Rows from block 10 of the encoder of a small image autoencoder, named by matrix and row number. Rows with one number belong to one channel. Each number is 50 + 12 x the weight over its row's rms, rounded and kept within 0 to 99. All counts start at 0.
After each channel's rows are labels from the 100 images, of 14848, where the channel reaches its highest value: "top examples" is what is common among them; "colour at peak" is the nearest of a few named colours to the mean colour under the peak. Only what is clearly more common there than usual is listed. The data: simulated grey scan slices of phantoms with and without marks. In brackets: how many of the 100.
# convs1: 3x3 conv (encoder.blocks.10.convs.1.weight, 72x72x3x3, each kernel summed), inputs 0-71
# convs2: expand pointwise conv (encoder.blocks.10.convs.2.weight, 288x72x1x1, transposed), outputs 0-143

convs1.26:44 56 55 76 25 40 66 44 41 52 49 49 42 57 41 53 37 48 72 63 47 41 44 76 64 41 67 62 62 64 55 73 28 45 72 48 45 53 65 49 59 45 53 53 57 47 51 41 36 64 65 51 19 71 43 46 55 45 42 39 42 36 46 61 41 56 49 43 72 49 48 63
convs2.26:36 45 32 36 37 65 51 42 53 46 60 51 53 44 46 40 37 28 36 55 33 55 30 43 24 41 51 41 57 46 52 26 53 31 49 65 32 50 37 47 44 54 41 44 49 62 36 45 39 56 52 64 38 39 56 54 35 42 53 15 53 57 50 43 47 52 53 51 56 68 76 59 59 45 49 55 58 45 37 42 43 32 65 44 33 66 57 34 50 40 51 47 58 41 29 59 45 48 35 48 55 77 60 57 32 49 60 45 45 65 41 55 43 47 93 46 44 44 62 61 50 36 59 52 52 21 66 34 56 35 37 43 44 52 62 52 42 61 73 50 55 52 63 23
top examples: noisy (69)
colour at peak: grey (89)

convs1.51:41 27 71 67 25 58 57 40 56 57 45 41 56 55 46 66 68 54 25 34 49 38 42 41 50 73 47 53 47 70 58 54 57 48 61 22 53 55 68 40 32 39 46 56 62 28 67 34 49 41 66 39 47 39 58 54 55 37 44 66 48 36 36 54 35 45 52 53 55 42 63 55
convs2.51:43 49 59 39 55 54 65 47 54 33 49 43 48 61 55 29 33 39 49 44 46 60 43 37 71 39 40 50 57 57 47 68 58 39 58 62 53 46 50 26 31 28 57 50 40 44 48 34 51 22 47 57 38 42 49 60 57 37 39 71 32 58 61 65 61 69 53 42 42 45 33 40 52 46 60 46 58 47 47 51 44 28 39 32 63 41 35 36 30 46 44 42 35 53 42 55 28 58 61 41 31 39 77 53 58 42 70 57 62 36 49 41 43 44 53 63 62 37 63 60 64 28 57 42 57 49 51 49 52 50 42 63 48 42 42 55 55 58 79 41 59 51 58 51
top examples: noisy (76)
colour at peak: grey (80)

convs1.20:29 32 41 45 74 52 45 50 49 51 48 47 53 43 54 52 66 43 51 44 56 47 46 44 65 43 55 29 41 49 57 32 23 57 41 45 16 48 42 60 45 35 40 47 38 33 37 83 35 52 77 39 52 47 52 39 68 41 60 43 62 50 42 66 45 58 65 53 43 61 41 39
convs2.20:35 51 44 50 47 54 44 31 55 58 79 58 47 30 50 64 52 57 49 55 48 54 57 58 70 46 26 44 52 50 48 46 44 44 39 51 53 66 44 57 50 63 57 52 56 58 59 67 71 71 45 51 68 65 42 58 47 33 47 60 49 53 53 95 59 48 35 42 56 40 64 55 55 36 39 54 36 54 57 39 50 47 75 54 77 48 58 61 62 68 39 53 45 64 49 19 63 63 16 42 58 64 35 39 61 45 76 34 53 53 42 29 49 45 33 39 58 72 32 43 47 41 37 29 53 28 50 55 58 55 46 57 54 52 30 44 52 51 34 63 48 46 44 42
top examples: head (73)
colour at peak: grey (98)

convs1.64:50 59 54 38 67 68 73 31 25 47 47 54 54 49 34 62 55 53 54 54 45 24 62 40 53 50 50 47 36 46 47 66 54 52 46 58 45 26 37 52 48 71 53 37 40 54 39 63 57 48 30 66 55 55 24 43 44 61 47 71 64 51 50 48 60 49 27 34 46 70 49 73
convs2.64:58 45 60 53 46 46 60 34 53 41 40 57 64 46 49 78 57 54 61 61 61 37 57 52 56 62 53 59 38 51 61 32 59 56 49 37 46 41 56 42 41 49 35 58 28 56 41 58 63 71 52 63 44 49 63 63 20 70 53 42 58 61 54 64 45 51 67 62 38 37 55 46 62 35 44 52 34 59 51 51 44 68 47 50 52 63 39 51 65 52 49 55 36 56 61 25 40 48 57 55 52 06 56 59 45 59 56 56 42 60 43 46 56 55 46 18 53 57 60 37 62 59 55 39 42 35 43 29 42 64 54 37 49 43 37 53 57 37 52 44 23 43 34 77
top examples: noisy (70); chest (67)
colour at peak: grey (75)

convs1.11:50 32 32 33 50 43 63 46 56 32 72 49 62 49 57 62 15 55 43 53 49 82 44 40 41 52 47 52 59 41 66 33 26 63 49 40 29 54 28 57 46 37 54 67 43 57 63 32 39 46 59 35 65 57 46 49 48 45 50 52 49 35 51 32 58 51 50 63 55 48 36 53
convs2.11:82 43 45 43 53 38 39 56 53 55 73 48 43 44 56 41 67 36 53 50 28 49 33 60 35 43 66 45 43 52 52 49 47 57 32 34 47 56 37 47 82 54 52 43 36 60 49 60 58 71 55 48 61 45 63 62 45 45 53 68 36 68 39 41 50 38 43 47 59 59 33 08 35 43 67 51 53 44 47 52 66 32 59 51 52 45 53 56 59 49 51 43 45 63 36 25 62 66 73 52 38 33 52 52 46 41 45 29 48 42 53 62 69 58 52 35 44 46 54 45 62 68 46 48 47 56 47 44 48 73 46 43 68 44 59 65 37 50 61 66 39 41 53 39
top examples: noisy (76); head (56)
colour at peak: grey (70)

convs1.30:54 48 49 71 57 52 69 50 37 70 70 53 47 44 73 57 63 65 49 51 50 49 38 56 59 42 55 40 37 50 37 42 60 45 43 41 40 62 63 39 32 33 65 76 58 69 56 60 51 43 43 48 44 55 50 58 38 48 57 70 43 62 49 69 36 77 47 57 44 60 81 35
convs2.30:50 49 63 56 52 55 37 40 40 57 50 25 38 28 56 63 66 49 50 64 64 58 45 45 44 35 34 51 66 47 60 43 34 55 59 49 54 48 42 48 28 46 46 39 48 49 45 74 52 45 38 50 74 45 73 47 52 43 54 54 61 51 58 42 51 79 62 48 46 44 60 53 82 45 48 44 38 48 41 72 46 64 65 45 27 40 42 41 49 47 47 43 41 43 65 43 51 34 63 35 42 68 87 63 43 42 69 59 71 58 61 69 35 54 54 42 48 55 38 47 45 59 40 53 44 61 60 26 44 66 49 54 43 58 54 37 48 40 40 53 49 65 52 61
top examples: head (53)
colour at peak: grey (89)

convs1.55:48 46 43 56 44 47 60 54 72 54 36 55 46 48 68 58 54 66 46 34 70 63 55 48 38 44 65 65 42 54 53 39 36 47 62 27 41 62 36 39 57 52 64 67 46 59 59 84 54 51 64 63 50 41 48 44 58 68 65 37 49 41 49 62 36 73 35 61 67 37 68 35
convs2.55:65 68 23 58 49 63 71 30 48 59 53 57 52 88 60 51 58 38 50 45 36 47 31 47 67 50 52 44 60 45 56 40 45 64 59 48 43 69 41 47 60 50 66 63 39 48 65 31 71 36 40 31 60 56 45 63 63 56 51 38 39 68 35 60 70 62 62 36 31 44 24 59 45 45 53 66 23 55 49 56 47 57 26 71 36 43 41 38 50 49 51 57 51 57 55 42 37 52 45 56 43 38 77 50 49 32 64 54 79 50 46 44 42 49 25 47 46 34 40 60 68 58 47 52 50 53 44 47 55 66 56 52 40 54 27 52 47 53 81 50 42 50 58 68
top examples: noisy (70); head (52)
colour at peak: grey (82)

convs1.8:45 29 58 49 44 35 50 45 31 54 46 39 40 54 43 68 59 39 43 44 50 29 65 37 67 60 57 38 66 49 40 42 50 42 40 58 57 29 44 68 55 36 56 57 24 59 52 33 61 65 48 58 62 66 45 34 34 48 23 52 59 47 52 19 47 38 42 52 53 68 32 46
convs2.8:52 50 60 37 47 65 46 39 52 54 66 53 40 29 38 41 49 48 62 46 56 64 77 54 80 58 51 40 52 48 62 56 45 45 48 70 58 22 43 40 41 46 80 54 32 54 47 53 54 51 60 61 81 57 59 44 54 41 53 56 53 30 52 44 31 36 45 40 40 15 55 54 56 51 51 28 81 57 64 50 33 52 46 61 79 49 49 45 38 43 37 45 54 30 63 33 68 41 63 36 63 75 53 40 53 40 68 46 65 36 62 50 30 55 34 57 69 46 59 34 42 66 42 51 48 45 47 62 65 58 42 58 45 44 07 67 59 44 61 43 34 46 45 42
top examples: chest (69); noisy (63)
colour at peak: grey (80)

convs1.29:46 63 64 73 41 25 42 33 51 42 38 41 46 46 17 53 46 53 57 40 32 41 63 59 53 54 52 49 58 52 57 43 68 54 63 67 46 36 53 24 69 40 32 39 64 56 55 32 61 57 44 60 53 59 57 58 53 53 23 41 45 45 41 64 53 66 59 70 67 46 55 60
convs2.29:43 52 33 49 49 46 50 30 38 32 44 53 47 62 67 54 51 63 49 62 73 53 47 52 79 44 59 58 58 58 57 33 58 38 43 44 61 46 59 52 54 59 47 45 44 35 65 61 53 50 47 34 51 48 51 49 84 49 53 55 34 59 51 45 34 39 47 48 54 75 47 42 99 49 46 49 56 37 54 55 56 40 41 31 31 43 48 68 47 49 48 48 82 53 77 34 37 62 77 51 53 58 64 39 53 70 59 37 51 51 48 42 42 47 21 54 53 39 31 42 41 41 50 39 56 85 59 62 52 39 50 53 49 55 50 51 38 53 66 42 64 52 29 49
top examples: chest (69)
colour at peak: grey (82)

convs1.63:58 39 64 46 23 50 64 54 47 44 70 53 38 48 48 52 52 55 26 47 42 34 67 31 46 48 60 46 32 69 41 66 60 35 42 74 36 62 60 56 25 51 47 40 47 65 56 39 56 42 20 48 41 29 55 37 39 60 43 63 36 47 48 49 44 47 45 36 44 33 36 51
convs2.63:49 48 40 59 52 15 62 50 64 40 67 53 60 55 35 71 39 57 58 62 60 43 54 50 37 44 77 56 48 45 70 48 33 46 32 61 49 54 62 50 30 37 56 32 28 42 50 65 63 47 41 48 29 46 27 44 39 52 54 50 59 47 45 48 45 70 49 57 46 52 49 51 41 62 65 79 47 53 41 59 36 75 45 65 23 35 48 55 51 57 46 53 49 65 38 39 32 57 35 64 62 60 47 45 37 69 30 55 44 61 64 37 39 45 54 51 47 42 60 44 55 65 61 50 48 54 40 54 41 70 58 72 62 50 56 54 25 41 40 56 45 30 51 51
top examples: noisy (77); chest (54)
colour at peak: grey (88)

convs1.50:37 50 55 37 42 59 60 60 29 42 40 49 45 55 40 46 43 61 56 54 48 42 41 64 65 48 50 73 46 50 68 83 65 62 37 58 55 49 49 68 41 43 63 59 68 59 63 32 49 41 48 52 31 46 67 59 74 64 46 35 55 69 59 39 50 69 24 31 53 50 41 53
convs2.50:41 31 43 50 56 52 43 40 50 44 26 44 54 54 66 44 55 63 62 35 22 53 19 55 71 49 32 48 44 54 33 53 46 74 64 60 54 45 45 69 51 49 51 46 52 63 53 57 48 66 58 51 55 34 63 35 58 45 66 50 58 49 39 39 65 49 44 43 26 28 62 53 24 30 58 40 65 59 44 41 58 52 55 62 49 51 49 43 55 41 37 59 49 40 78 57 63 29 69 43 46 33 52 45 47 38 46 53 47 43 48 45 52 59 46 61 42 53 46 46 70 41 45 52 46 50 45 34 38 67 68 48 57 64 53 51 49 58 58 45 53 55 70 48
top examples: noisy (73)
colour at peak: grey (93)

convs1.62:63 38 68 53 54 46 52 58 60 32 28 40 59 45 36 38 39 33 53 36 46 56 69 51 53 49 48 62 65 46 56 49 74 58 48 59 40 30 60 73 51 45 56 53 40 69 43 45 54 61 50 51 64 49 68 48 48 44 51 67 48 55 52 27 59 17 68 23 48 47 32 62
convs2.62:60 54 43 55 64 64 54 41 52 58 60 43 64 50 53 33 52 39 46 52 59 48 55 48 48 55 26 43 57 51 50 39 30 42 79 29 46 33 49 39 37 59 37 60 65 56 39 48 55 56 70 35 39 67 67 37 57 62 56 35 48 39 56 35 59 38 54 26 61 55 44 50 61 37 49 46 37 39 69 46 55 47 61 57 69 55 61 82 45 40 69 46 28 36 36 61 58 44 70 59 52 49 58 36 53 48 42 60 41 67 65 37 71 58 36 62 52 33 49 38 54 34 73 49 63 36 45 60 54 45 62 52 52 50 70 50 49 50 44 44 62 58 45 31
top examples: noisy (65); head (64)
colour at peak: grey (85)

convs1.42:53 56 65 52 54 58 49 29 56 54 36 53 53 52 22 63 41 39 38 57 49 49 50 22 48 61 59 47 38 61 58 34 50 98 51 42 61 47 35 54 56 59 48 47 37 56 40 22 60 44 31 57 48 54 37 50 50 47 62 53 71 50 28 46 58 54 41 52 35 57 43 58
convs2.42:25 45 63 58 31 49 42 34 49 58 76 47 44 50 37 49 58 69 57 46 53 48 57 42 48 47 47 47 47 48 58 75 42 37 53 38 43 73 45 57 80 52 47 55 19 29 45 55 84 37 30 49 22 60 58 36 70 47 43 52 54 38 73 41 42 49 52 39 59 54 51 45 38 52 53 45 49 58 41 42 64 53 35 55 44 25 49 26 51 54 32 50 59 35 27 38 41 47 30 55 60 71 25 46 44 59 63 63 57 55 52 52 37 49 52 35 26 23 22 51 40 42 52 53 48 58 44 54 51 41 57 45 55 33 54 44 59 55 22 55 54 37 31 63
top examples: chest (66); noisy (65)
colour at peak: grey (85)

convs1.31:55 42 54 49 47 51 41 60 47 64 63 60 49 60 53 44 47 53 53 21 55 63 51 45 67 37 59 44 61 63 56 47 80 42 43 31 67 52 39 72 56 40 45 56 38 59 31 43 83 64 24 70 56 56 36 46 44 37 46 43 52 65 58 72 58 40 42 58 46 42 55 35
convs2.31:59 61 41 47 58 85 62 59 49 53 41 56 46 64 41 36 37 32 66 33 37 59 43 44 45 40 45 45 51 52 61 83 37 35 44 41 50 51 65 34 87 36 47 61 56 45 54 68 42 54 47 39 50 50 49 57 47 43 45 67 35 31 50 46 58 65 51 66 41 47 44 30 40 46 47 31 84 57 48 43 21 56 56 56 44 75 38 56 45 77 44 45 34 57 51 25 50 37 49 56 58 21 77 39 72 46 43 31 51 69 56 60 62 51 56 41 55 53 32 46 58 56 48 57 47 30 57 63 65 60 49 73 45 57 41 45 46 42 63 36 66 40 35 69
top examples: noisy (63); chest (62)
colour at peak: grey (93)

convs1.40:30 40 55 59 39 55 46 34 38 46 52 36 35 47 23 34 64 55 36 58 32 46 67 56 36 51 45 67 34 47 47 43 44 43 33 61 61 45 66 54 31 55 50 56 50 35 22 28 43 35 46 47 59 57 34 36 51 48 46 28 35 58 48 56 48 41 46 31 61 58 28 43
convs2.40:37 68 43 62 52 57 54 65 53 68 32 44 50 46 29 27 55 48 43 48 33 79 36 41 60 37 41 51 50 48 49 61 38 65 42 54 45 55 61 46 91 42 46 35 61 41 56 51 25 13 40 27 50 52 51 57 46 62 46 65 70 62 50 36 54 65 59 54 52 40 44 42 73 66 51 70 66 41 52 60 58 41 52 43 46 42 44 60 62 37 64 55 39 44 35 64 41 74 37 38 54 32 66 30 49 68 51 39 50 72 63 50 49 45 18 45 52 45 42 52 29 52 36 00 53 46 31 52 43 53 48 49 62 32 32 49 45 45 54 59 54 48 69 44
top examples: chest (74); noisy (61)
colour at peak: grey (73)

convs1.54:68 43 80 63 44 77 48 51 32 60 39 48 49 42 49 58 59 43 50 38 65 51 59 57 73 46 36 51 74 57 55 51 54 33 63 54 53 41 48 71 36 58 60 39 68 44 47 37 65 25 33 47 37 58 39 65 47 58 41 62 56 43 50 30 55 51 38 44 32 52 58 70
convs2.54:58 50 59 58 56 59 65 71 45 47 58 43 48 54 46 63 45 70 45 50 67 52 42 57 34 49 50 38 50 44 29 40 54 18 39 63 44 74 56 59 73 59 63 49 62 54 42 48 69 68 61 65 21 56 40 69 58 46 45 39 55 52 56 35 61 68 60 50 55 54 48 48 75 32 31 55 70 43 40 48 31 35 49 42 33 60 65 36 51 48 67 61 49 72 58 20 70 56 36 44 48 67 69 50 50 54 56 72 73 55 45 72 59 43 48 40 54 63 41 60 63 52 41 60 48 82 57 60 35 48 46 53 50 71 56 55 71 62 69 50 60 53 62 64
top examples: chest (72)
colour at peak: grey (74)

convs1.35:53 36 59 42 49 40 53 29 62 50 38 42 60 63 35 65 33 52 66 48 26 62 59 31 60 43 52 44 48 55 55 62 51 42 47 71 50 66 47 62 52 42 49 49 47 57 57 53 60 38 76 19 46 45 60 56 58 27 67 47 59 36 34 41 45 53 36 29 47 30 65 68
convs2.35:38 27 51 41 45 46 40 57 48 40 55 48 49 43 31 44 66 54 46 25 43 44 51 44 53 47 32 59 60 47 46 60 64 50 50 59 44 61 39 29 07 50 69 48 40 42 65 37 58 50 60 59 53 43 46 46 46 78 63 56 49 62 37 80 35 24 65 45 33 61 62 44 42 56 60 49 36 60 35 59 64 68 36 61 29 61 47 66 69 69 40 55 57 61 48 66 33 46 56 54 48 39 54 54 67 42 43 47 53 52 44 35 32 50 60 46 41 54 47 31 45 48 58 57 62 76 49 25 39 41 50 54 60 48 31 67 47 62 54 62 49 45 66 72
top examples: noisy (77); chest (67)
colour at peak: grey (88)

convs1.39:46 66 56 73 47 57 55 49 34 39 60 67 59 50 41 44 36 57 43 19 62 51 35 55 59 45 65 50 60 61 29 57 51 49 30 81 44 45 36 41 40 43 48 61 42 54 52 48 63 32 31 45 43 66 45 78 65 47 43 58 52 40 35 43 46 54 62 28 42 37 41 60
convs2.39:47 40 48 39 25 58 36 51 61 43 41 45 40 57 46 77 55 59 53 63 52 37 67 27 52 47 68 53 50 49 57 48 47 55 57 49 66 93 36 39 50 44 77 60 57 36 61 46 63 40 39 37 75 46 41 54 38 41 57 50 27 57 52 28 37 42 59 69 37 53 48 71 50 64 58 56 62 57 47 58 43 50 74 51 50 45 51 48 38 37 45 57 55 57 28 56 32 57 37 50 54 21 61 73 50 36 54 52 61 31 47 24 43 52 35 46 30 37 26 70 49 53 63 58 49 19 51 54 49 67 39 66 41 37 58 68 38 54 30 48 44 48 39 42
top examples: chest (67)
colour at peak: grey (80)

convs1.43:43 30 47 54 35 56 47 42 67 39 53 60 69 46 54 34 64 57 51 37 37 44 40 65 44 32 54 38 48 30 50 63 48 32 50 50 55 54 55 37 45 33 64 48 53 56 52 61 34 45 78 27 33 49 77 52 67 40 60 66 48 47 60 37 37 68 61 29 60 43 51 33
convs2.43:37 43 44 44 41 70 60 51 41 72 31 56 42 61 57 49 36 38 44 39 73 56 60 49 33 53 43 40 64 50 49 47 54 45 50 54 44 36 77 65 73 55 38 48 50 57 38 51 51 53 56 62 69 46 60 42 36 44 58 46 55 44 38 25 50 44 49 48 52 42 60 44 32 38 46 61 22 47 35 40 64 42 73 49 36 60 63 53 72 52 46 39 14 59 60 60 45 44 64 22 57 23 39 56 63 34 52 55 43 57 40 42 61 51 59 54 50 66 65 61 48 46 65 29 49 41 51 57 46 29 44 30 50 47 58 56 43 41 48 47 47 70 37 59
top examples: noisy (70); head (57)
colour at peak: grey (85)

convs1.27:37 51 67 54 62 43 50 63 21 32 36 56 62 55 54 62 59 73 55 54 42 52 61 44 62 51 50 36 46 49 77 58 23 70 57 44 54 84 48 60 61 67 43 49 54 72 54 27 36 51 50 54 52 69 44 49 46 43 45 38 40 67 62 55 56 50 52 40 57 42 52 42
convs2.27:49 54 67 30 38 32 51 63 34 60 24 47 49 61 60 66 42 49 43 46 41 51 60 58 57 45 26 45 49 45 47 45 40 54 57 58 43 45 50 62 26 61 47 47 79 70 43 54 59 63 50 63 46 57 63 52 49 27 54 41 51 49 44 52 48 35 58 50 59 44 66 49 35 33 35 62 55 47 53 48 58 46 51 55 56 50 56 45 43 32 42 54 58 58 62 66 43 40 53 22 67 41 75 64 42 51 45 40 32 25 18 52 62 49 50 21 48 67 50 64 45 56 48 57 53 45 37 40 55 29 62 50 59 56 07 49 32 35 41 76 45 57 48 34
top examples: noisy (60)
colour at peak: grey (88)

convs1.24:61 54 33 59 49 64 44 32 44 43 60 47 52 67 47 51 47 48 65 55 44 58 44 51 54 62 52 30 49 43 45 38 53 60 27 57 59 37 54 65 44 57 33 37 49 46 27 42 56 39 56 55 34 40 28 67 46 57 41 41 50 69 63 57 27 40 52 45 68 32 10 64
convs2.24:62 62 66 41 48 51 49 33 55 19 57 47 57 44 69 57 56 46 64 60 25 48 38 50 58 53 35 60 50 46 50 75 79 53 70 58 60 47 52 35 49 38 57 66 44 53 66 44 29 54 56 46 49 38 50 56 54 41 46 38 35 43 47 56 44 46 22 63 46 45 53 25 90 45 42 56 43 52 55 68 44 40 56 54 50 55 39 62 65 42 41 56 29 66 72 63 52 70 30 47 52 48 46 57 63 54 42 27 49 52 77 59 57 49 42 37 61 49 30 39 69 44 53 53 56 75 46 56 46 55 53 53 48 48 47 40 61 76 40 66 44 82 55 48
top examples: noisy (77)
colour at peak: grey (85)

convs1.7:43 56 61 51 51 56 60 45 56 40 50 39 48 48 55 54 43 55 69 61 53 50 36 56 40 45 79 47 32 46 44 43 37 49 47 33 55 87 61 40 68 66 50 65 56 44 37 62 58 58 77 31 47 54 62 46 52 46 52 57 66 49 72 37 61 59 25 55 35 69 72 44
convs2.7:42 41 53 64 49 56 54 38 38 61 47 41 40 56 62 45 65 48 43 35 73 69 42 62 35 48 64 42 45 53 47 62 42 60 48 41 38 42 59 61 65 45 50 39 60 55 45 44 89 53 41 63 44 50 54 50 50 37 54 39 44 55 37 51 50 51 39 33 50 68 23 56 87 44 73 47 50 51 42 51 51 47 59 64 44 55 71 34 57 54 53 48 60 44 47 39 49 34 52 50 41 67 65 53 50 42 51 56 47 56 34 47 76 53 46 54 49 36 41 49 49 56 47 64 44 51 49 46 38 56 51 51 48 51 59 53 66 59 76 52 37 50 79 41
top examples: noisy (79)
colour at peak: grey (73)

convs1.48:50 48 40 59 45 56 24 43 50 59 43 55 36 51 37 47 43 58 69 29 44 54 63 34 57 56 53 54 53 32 57 53 38 51 43 39 57 40 71 54 59 37 47 42 60 48 38 79 50 57 54 48 38 77 63 34 60 50 48 65 60 51 71 32 58 73 37 50 71 69 72 49
convs2.48:23 72 47 43 52 52 42 54 55 41 52 46 62 67 46 65 50 41 56 40 43 43 41 49 44 60 48 47 53 54 53 39 46 27 46 65 26 50 46 47 62 57 49 63 45 55 48 56 46 55 38 33 27 55 41 53 52 55 44 43 48 50 60 46 63 74 58 48 58 64 30 61 41 44 37 31 46 48 45 47 34 29 18 54 43 45 54 83 33 30 49 61 20 41 27 35 68 50 44 49 48 65 47 62 58 34 37 47 67 29 60 32 62 51 63 42 46 39 48 67 64 57 69 50 52 27 52 47 41 48 55 54 56 64 38 54 63 58 51 39 34 39 82 66
top examples: noisy (68)
colour at peak: grey (84)

convs1.70:30 39 57 75 66 40 62 40 34 59 69 60 55 61 39 61 42 40 50 40 70 45 49 62 60 45 31 26 41 57 52 70 56 74 52 45 65 34 56 48 45 57 62 52 51 50 56 49 63 46 73 66 69 59 39 55 31 41 47 60 38 70 61 47 64 42 43 45 58 55 61 63
convs2.70:66 42 55 48 38 69 47 61 52 50 59 57 36 85 41 64 37 44 54 38 47 49 61 47 31 40 49 41 61 45 47 66 47 59 47 56 39 68 32 57 50 45 61 56 71 37 43 46 48 70 30 27 25 53 45 30 58 55 49 43 45 40 51 52 43 60 58 45 53 62 53 72 40 63 45 56 19 46 36 49 46 45 49 47 43 45 40 43 72 48 45 51 51 34 37 47 51 49 55 35 38 44 73 39 50 38 51 44 53 59 50 71 34 47 29 42 68 75 46 64 44 44 71 53 55 40 43 48 38 52 33 55 45 58 67 59 66 48 22 48 51 69 79 35
top examples: chest (68)
colour at peak: grey (72)

convs1.49:45 45 63 42 47 34 29 35 48 64 34 33 34 62 49 46 37 41 49 57 64 64 45 39 45 74 52 38 47 48 52 32 54 49 30 57 55 35 55 45 60 17 41 39 48 56 10 48 41 34 56 44 52 51 39 49 59 41 52 51 47 57 46 51 24 60 60 62 46 39 51 64
convs2.49:41 48 50 52 48 93 64 33 51 63 58 52 54 32 48 47 63 45 53 49 66 52 41 37 52 48 76 30 44 50 57 62 42 52 45 43 53 52 50 44 56 60 60 60 57 47 64 47 31 37 55 45 60 54 50 41 29 77 49 47 49 47 50 60 47 45 30 36 50 51 60 50 49 41 50 49 52 54 44 37 46 72 42 55 70 61 33 48 29 30 41 53 49 41 26 06 51 35 89 60 53 32 70 59 50 38 59 47 52 55 60 61 43 46 39 52 35 18 41 63 57 37 57 63 45 49 51 40 44 46 57 47 42 60 60 51 46 48 32 36 53 53 33 51
top examples: chest (63); noisy (62)
colour at peak: grey (79)

convs1.0:64 64 53 40 42 55 32 34 48 57 22 40 64 69 34 60 29 43 60 70 40 77 68 50 39 48 45 42 54 50 75 48 49 69 42 38 56 42 53 60 50 47 50 40 38 51 64 31 37 47 39 53 68 48 52 34 42 43 28 68 35 44 53 36 51 45 60 53 49 53 37 60
convs2.0:56 40 32 60 51 30 43 61 59 40 39 41 44 31 60 55 45 54 37 60 31 46 45 48 46 58 38 40 39 52 48 35 38 28 47 53 54 64 55 66 46 54 48 50 43 47 53 49 59 48 58 66 42 53 52 43 22 65 51 59 57 54 51 86 43 54 71 50 44 28 28 71 68 56 50 51 51 52 59 55 26 61 51 52 41 57 49 43 57 27 46 55 31 41 50 46 17 51 21 41 42 71 16 46 36 56 30 73 46 49 42 34 58 50 38 57 40 35 63 48 56 65 40 73 52 55 31 59 68 42 50 60 45 64 47 48 58 45 52 55 46 79 57 88
top examples: noisy (64); chest (58)
colour at peak: grey (76)

convs1.5:67 48 42 53 58 48 42 57 50 48 63 48 58 44 67 48 51 60 37 43 47 42 27 36 55 60 61 69 51 61 75 61 55 45 74 37 62 48 55 46 33 49 72 49 55 46 63 81 48 55 41 37 67 50 32 49 52 68 42 30 48 61 47 47 57 70 58 33 26 34 58 36
convs2.5:46 38 45 48 63 65 34 41 41 51 37 50 35 78 54 80 61 52 59 51 64 30 46 53 47 52 33 49 47 48 53 43 74 42 44 38 48 33 46 67 62 52 50 57 54 44 54 54 68 52 40 58 54 58 50 58 38 66 43 18 67 50 56 62 56 45 53 38 55 83 76 57 70 58 52 48 44 48 53 67 58 66 47 54 35 14 38 51 73 78 59 47 21 33 39 44 61 32 40 44 18 58 32 56 57 41 43 35 53 38 57 51 40 61 55 56 36 43 62 37 49 63 47 31 38 61 64 56 50 60 42 49 61 34 53 62 66 52 56 47 58 69 45 31
top examples: head (61)
colour at peak: grey (80)